A small autoregressive pixel model, trained from scratch: 14900 steps, 9.7 epochs.
Rows from block 2, named by matrix and row number. Rows with one number belong to one attention dimension. Each number is 128 + 32 x the weight over its row's rms, rounded and kept within 0 to 255. All counts start at 0. Numbers have three digits each. After the name is the row's rms in percent of the matrix's.
# q: attention query, key and value (stacked) (model.blocks.2.attn.qkv.weight, 384x128, the q third), inputs 0-127
# k: attention query, key and value (stacked) (model.blocks.2.attn.qkv.weight, 384x128, the k third), inputs 0-127
q.19 113:164098155131101117080107170095131138156124116117144107125125157179118104120145162061099159129192113152110116125093164108096109082158125133159118127090132146066119095108196119140064161139100090141132146070137109146122150103118143141073157138091133100137126134116113106214149136090129120118131112146128122057131123100236070171120137183127114110132134132106225082100063124134070172122169
q.20 113:118134173176135135124065131103137093120093123055147132136158094105119090102119124106158098164170110074138157120139112107114111167179094154117147144134136134101125147134109165136151159111123149139146108141137107143100132179075169111128066138096060102143122096117131117138153159137088118116118154150164155031088109192178088045183131143148159129147121133069169098158106062144163064137220
q.21 093:128121069115136097189105136186073161167127177095090111113197131105097136156121114162083154123140125105113115143145127128134112075120156033126113158126127138108093079154117148178107127167113114107141111147137159066209147111102124148169194124089116108109165067114158132108165150137150139191149093145125094154142057115059096132107154138143113156145099186171080123125194080144133095128112
q.22 121:136129091158136176116097083086108158110136178088113133066154131144112097211126161149157091091182155113166098132093113146106179104072122063075126111101087136091196202118161121174112158098082138123172182116146161155169106128109117137150166124146106162131171105160090162113183138113138136126072070142110134120155083157094092065107124129131145134099144113157118111140094095170105076153170
q.23 106:173158077134143166116131162068091132109137159073141152154144123084105118150140107122148129104182156129126119190195096113116119165148187083129100093122139114153144090177133099092175139085155084109150108156121104144181034105083124097101110150138161079135130152135154129116148138119087176086109135102104136077155106234094100120064146114148110123142153121155137092093164076175144184103134
q.24 113:111134114165152137114179129098143144068183134186155131174106177171104247114131139136088163121148108086143174126114159140111163107127094122177104151143141161147118085119148157153063119125094078115096114109126164058139084154138078099112141163129142135127123143165107132087089108154165105128160154097163168157164152097111096128113045153071106152138153137146099126083160091103067157068138
q.25 106:148108169160142185151181129085119163159163146154116118092126155152096143148126136049088106096136097113101190142169109133105131160131111105130052104140136189098176137152187116133129163082134064148180098136106118147103118060125127143072138094152155126126178113086142152104115077209141137131116133098095137145164135185152129088128092133107145105123093139154113102070085169169183086102063
q.26 094:189149107143172117115134188122088121145149140109130108151100108155091118120148158120154096131147162159174125180125088127109137106116103125110100103050120201051206158185160145140144115113108158130145186128161157080170137107164195160115165197141153115112101061139145087075128147093123170101084106126094117121069155148106133140144103118099173130128124142091128131130025086104123144124124
q.27 100:093176164160118129111105138186124166129119131172149129192111075129118122177118086128102100143138133092152138092131128136147070104153126167072128099093144081124093133114072087123212121110105176135167108174133121123158108152165106128146056122127105115111126137147142130113074199180079089100146076161111172087133074179133134161086124119186151188137106078140097123134141171147205124113175
q.28 111:148116231122143088132077156136111172103075101139167104121122118181132174103080086115107094128114116139202073111085111068186110125127121094158153097086151105141123166105073124121208083099150138143079105146118147159113162139102111120178147096165124149122145176124126188162114103157123143067164110146093144152133149184093133169078162107119171131108131116101138157129206167129100129142140
q.29 101:168155196137143062153133126104075090158101079121132191130103148113098076137118130103126116103123125121153108195147148147184110199100153100127137198188125163149072129152118132136088116183142099143120100147113087147115157096158134131148133122078153143097073139115152082125068162117128137126152127085059145132162192186172096088073126067094134112132111160114154114153088160191122127145162
q.30 120:176173225141168068122086141126127116086144098134089072140183134126161133128138150086169117191126189140091059132174107173130161113099129177105090130085128194141084137129156135073123111071129136092143144103180102172132142097141137119117133109071186135126116138080094107138153118140093178076091179137106114061111109145166085093168126126137156144142148138092125125140130101135171163102153
q.31 105:164126106085203101116140088161144065121097147093141101113094104148095083105146161205133126107137125115140115091127107157146176127123103170099162166148092129092116092132119163090067073176126151140094120124135091125077109082118120168138133109130084120135228154134125106174086101119150143120120149139171103118078143092146110097137162127189207155152122120038162184133159088110161151152152
q.32 071:119103117125127085122155132131144080161117171125156102114164143164125144127143133128135107112086169177153135141141166132187102126132130069115101136220119119077149114131151100109134157112088081111103081084150137122147141152149149184162137125112053144173098148148074060121144160113089149096084081142115084164110154101204122118108169144165106116168098059139108137060130110178111157136232
q.33 075:115113105136118151156103123163123172151165101135096105068219131128122135201089141148130159189163146117161101107147146098142162089082177123166137088104092129139134179119151123137141128096124100085151157104162143188124177073169165095141148077172165100103132129089073192147151149148162143092110086120112166057102136144074116064099149083144157098121148167103103117074102110123176169114111
q.34 083:117104156057158146121110147124149146074115160098159191109135183099140090103134102136119158138188129118067130120098112101125117110117133111047145084145151137100106185157092128141141144148148115137117163123088146119171112129113113182115130104140097114141175086120115145144153072162160075155136065115212155061098080133085150167182098162137171096081085116100164165084077133170114150176094
q.35 075:156166139129214115098101150124129102047109117132111144061144116200189155132167135084154139132160136153119091134122096116128104090097109172106115152058136170146185118104165118117186148132110149119117128144128180128125154095135152077117090061173111150090151157069115102130093158118148159148116179119130141117108117071221074104108153135084170137157119096104161118144099125143116142119047
q.36 080:123116096179080111154142131173106131189096052120152120060123143116137126093113144089165082153139145153109078135130150116142131131154158140115141116080109054108047127117073176063156096155136155109108127125155130126048124137108179141149115138126162095130107107108153156192077115160167131127193125192108121178108142158115177171169177109118131112099121117088146150114100157061118179164146
q.37 077:122084100135149143108145150122138159093160146122111111076093138131098182144146155088132084115103116155174117164193162138128092132158130149106114080095133103102090160153110142128100155118141148132140141122104173195129139117101099180082109111154132071145152098159175177106156108066139122058135105143156141054136141099133151117018187133065193137171106161118129094108180141103084099151069
q.38 077:074112120109171121077142120144134140148107107127161153153157139137149057148140107103160120099110075105113081122122123092076215130182093162135111109155197104154090114093171135148082137092109076149090143136160113122192152170147101166101159135146112123151163144176083101098151125176140130106091137109121147157177145145067120065106121143139036138108113102157071108103200103157169121109085
q.39 074:167143062129107093075121150227141082114145099127126059114103123153145109148121148109129213090143155140122123084125140163105140085127058139132118102142107168120187112131169085122086149177144136128100132138144123132113135112123166179171086186144101161138093099117172183138149146102079107131077134087087149101176141092136143144193145160110118152106124102146105133165195113126035149136146
q.40 076:149111055170084131114121171090130166073153134097103115145158133135195148095124160103106075159095141098205085106118099170177175085121140133118118140097118136111163165119130177095120106146079133082112074129102107103144146078139108142172132142136130165162149144171136125165117137118098111097218175174118145132121061145129097141159131086119105160117156101089104109103118178149072217101173
q.41 076:154083103131156120158136151197165122151139053141166133078081100137146084119133151147155132157129056088164163112111136161072137173166045170152088133093108113094137075112163107127083177131131187178110121104110153122126118129118095120115093069168081166160149117139126154151141126121093087208118098141083097173115145132141157176133109155093188121147166151098090103077152158162135097114098
q.42 079:126139133093130070090156077098153159092139155102168134189120116180127157089111148139111190118114118114154118102149155132184122064140137122125175082119101088136119087090144133073147151165118152112103149074184156097094170081166095148143121173085105164109155153155110144186129106135117117080188159170110150144115101101200083166150132077139111125099157086096144115074125144125160216105178
q.43 076:032096079057065128087127182102151128121095163137161160096113137157127151159168175123101073157120131167131107154108129147159149161127139089112127131132133068141145091144070123106084119075144129102148108144130121151141106152135132077145121120142107128110152111206152170154159114135105149130159113173120070220142131074081122116152162126073149131126135173103110158174061069176160095139128
k.19 118:230112162117155101159149144076157134066143130171186058163115117149153084090097082095111129137132066102169141126088175133089099179142069116169138119106163096123186182141144104141128110103131078112139098152096183103103096166147123122157108127146178140122115173145164185144133113140104107080117134102163121180153109125148111114110102180094184117120170098103135116083203135133118156094126
k.20 116:179151103118050139159190142138135089105139117136132121065145178128152136109128133109092146084077129163115166128140145100076109177139177173132123115150180158089130094159146148145110092154074041170154106152106141123118133129108138097107118154151149175118154089118116150131120078112158077149177160084128077137129097091184110139081074108119059108175110135089176133159071158132114151132048
k.21 100:069147133119149101162089138127105129127139121146155123185184143131101151194143123107156101154105130128079174215150156097139156131087143123122101204118130111059081076139184088127127151124160107097129129157156129128184117070148169114170115154127130111084059113097105128116124136142102124116076095103093186176182123177101126130060135095176087114154119123133172089146196148089142091158107
k.22 117:136129141130130139144190180105087183134168112141113108133116138156115149186178140117108134141113104120106139160151159151124125079039111085138072125131141187117158170117163119131109119178162080104153104119145136105197114069133156114096205107151119137145113176121120118109124109149165108111085127035149169073168130156108114111130067150053100114160123164170136111070139128180065160096140
k.23 107:198101100119167141195167147156123105126080097056110065068145129141070154120102122111101137123145103149158122138183118108077141122123154096125150157144106170143118122123196159084093087149131146089102161083148138193119193131146168097149101098136126120131142158149049083117138152138101159126141188055123096141121148146127140109077136087172169111135115156112196153193158133095103113149159
k.24 112:122099137121131132125117121126146124055142179109163085153152076134162111132161125131063141131109119137160146128078120147146170118178061110065132076112119132154125094123168146156141186049095108134176142127123132179129144161152089112134108105112117105190168153118059130082084168129117162117092088177080175116129073138131098101117128147160152158104148048186078116135170166140148067100170
k.25 104:110162146124118141177121137104120137110144111112139086145133098138196114162077126143163138164096087159177095093134114184057107135153077071148113062119131223077146176128128183085126129074118128080150141133161089137207173110170146102084073099070141130141133132098086129139140138121098118140118144163154157092063177158095163147131132139134144142162158153120128110153167138071089113125072
k.26 100:119143208122157088123177172070131170133154091183108101106177095111117162090129144203067086177099149122149181167145127060173159102154154115126079109147111153151138101137125075067148113154120171093082176087138109093144136128137114102096107144106156132134131214119090119148147126124123123116110166119128097155150135155164115154146090146096151092173137101118153134064159144074121195093164
k.27 102:175159102185115142149149095138153098210139146075134167133140138139068077107119164121107126081147126133145089107136123118077165150103164147129181095128109153079093128120160140140069097143099113199156124087121119088174081115094195128099206127109090111115157060120100168104206139067114141155126119143095119133117172121163117082094083105116134115149106166146145175129106055100126106159120
k.28 111:173145090182142167081078139103124156110117120133112126037163102105055079123133108150145111158096114064183071098155119123107162105161173140144132179137103103117095117116108135126104121137165161186136148075142183082115152103158140122153195166150105157140152042101121128116185158130135105097139123166145133079139111109056107073116145195122112130120140109132137129157071114159119166082155
k.29 107:117111139105134147119098177118128122116065117126086118118121079107179080115086114119139122125066168094145151153118101154173102111133139148164194115169158119097152154176133193127160073163170161130127151160111085170028117099133085131108088101099174173096153109072121094116164133139143165078107136140098072132110154212140153087079104080116156140166144140123198103131114136090165135159141
k.30 114:130081168135135076123079145124147146100150100168133084098108147168188173121123186118080151150127107150142072125069126126177142100100117178149182102123130149154119130128126110129092053115121129097069112112102165148097171111193140084160150164148134165059160151104045177217093096080192136146150156137150124122100118086135101108143089118133111149133104109089152172113105143115132186143122
k.31 099:121132156108128114145160097163141085079168123160176131135095123089140184146116132108104199100103127124098105116095114106167140123109119120157137161142153059082176158072118152131146143189128111205088118093113105064049145126140102150148108117127128152137138144118139101125072094191183115151116113141124160169150096146224101185180093133170134098124082097144108134127106177079083162149085
k.32 077:047104136077123163119136112130126146114159105170103032122128098130182115158141133153100093173201101153064111079095147166069132115138092226117132120154134156105138101140180101138150130105114175089135133083146112124138145140117094110107135082160149159076107133141151185141114139107117076187147128108151170173100152127085124095145108144146137171128150093151152170193170089102156126101080
k.33 080:081122129079155123125117204150115152072152111124095114130163124153126158100156148120104140143143182109145155162138094147171119098053175077159169111145116127141159142122151124141079148169192072077129095150152113156166168128152096156152143148132065130123033146112052129125154140126127166163110123105148084085108077176166104120076145114049057137090147143122156134135091116163134131095150
k.34 083:166136086164173137116156099093078100088150149202075176127139129111128150144135153128107133106176160079157134130079093100111147178115172084125097167114088088167136165148087132147177170147059132219134131094107165073125081144115138112139164100145098103112109125125182145062179122171140123099154073162106121143108067121137123175156164146172129114078153129144055122107110136139123108098154
k.35 078:156090133087186107146093111107127113100171127114095078101110119164144122103150153105141165105083114152091136186072121121127144110132119109108145107178113101131145135083158129129151140156042142173105114145140137166106143141228092123175176127095101109131169136117078140217115176100159130130109131074095160121169108101170154082193083104082206139089163110133152102099185146142125111113103
k.36 082:134137153111094121145059091111160127082120095157103196067100136090135172034110141141099115112139181125132133103134127089161064122119180127127235158151124098157066121133107144065187071185099160136121090111107125150053139087101151164143104137119150152118100134107126124166081133112130157135157159161125099151104123118145120179138146123173118125147097117131177126164080186090144126140154
k.37 077:106084116172129119130122070065128110145169048163091144103136196086112077151154149134113138156136112147104095163135158149152101123162117181143118138101102187114137151115115116101139162178227107135163080121081112105194134146089128064119177100121162113159085127122113112153072145148106096115095077151124119093111145084215117165121117102179106166130146113126130086099162144165101147109171
k.38 080:185164098123108138144118148145133118132123132096147118125114126153118099131159120102122129103165103122167183165166154144051080112165099174129056151061111152148087096171164078183102211110109121181147087148152179071176094087113135096140096100145087114202110131065158154106113152100146115136164084083110134144148133115131142148144139193061130166163116098129162110130104087162093087129106
k.39 075:135114194117147140108149088110183156137130168137166138143059140177113132103070161112127156104072092101118115089065094139114146099148099151091122109090136150120157088088133020118096167188117120168133118097178111149174142145143103191058103139120111127116112185158120137148068163162140120163144161142105105113135190095144084078133086163142128109148151085134103108079131155158116080102161
k.40 081:137121133159099080125105143157188197074135165138136046150132113165132132115118150109088189126115122138120131078118145133186105060106132144147139138141152127161113125084137136108150029098097116082093162083119173124065136123164149138176143134187128105131100139089070102119159142127121148124112090162134147083107113080162108116108137136190134169138133059104117114138086163106134228109169
k.41 081:099138164094100190126170136110163094120149080146174132148068112147067104081148131138180162079086105112103173116131129102129096152211103147153104152159145113110189127105111121101115141109107143206161104110049089113127144143078139143113099113140130049192143166159109132148102114135085140141139087116150159130153179104139144124182175201133105053153123154130104156120113092168095111135153
k.42 086:173101110147125085129093150097152165093181144187115057110106097167141142072094112124075118195166143091199095096113137149161139061114088143116131138114112122143106157115195170139131071108100132110121119108092135091054150152165131144163106135152113156144148192152126128101142118067145110148096174159153111164122124131169063132161084193127150133126127100088110161174112126112079140113203
k.43 074:145151138100097148134092085154151187214173090133128161148100161113107103174114136118126131103152103111129117070074188141162097141089136124107162113125086075088093121093143096145128142144080176112121130135158129115144110082064169107147134151188156110134089072151119142109152113091068112128136112137121210166147076151105114104186182104147085155104145150155090187171117074193113159128104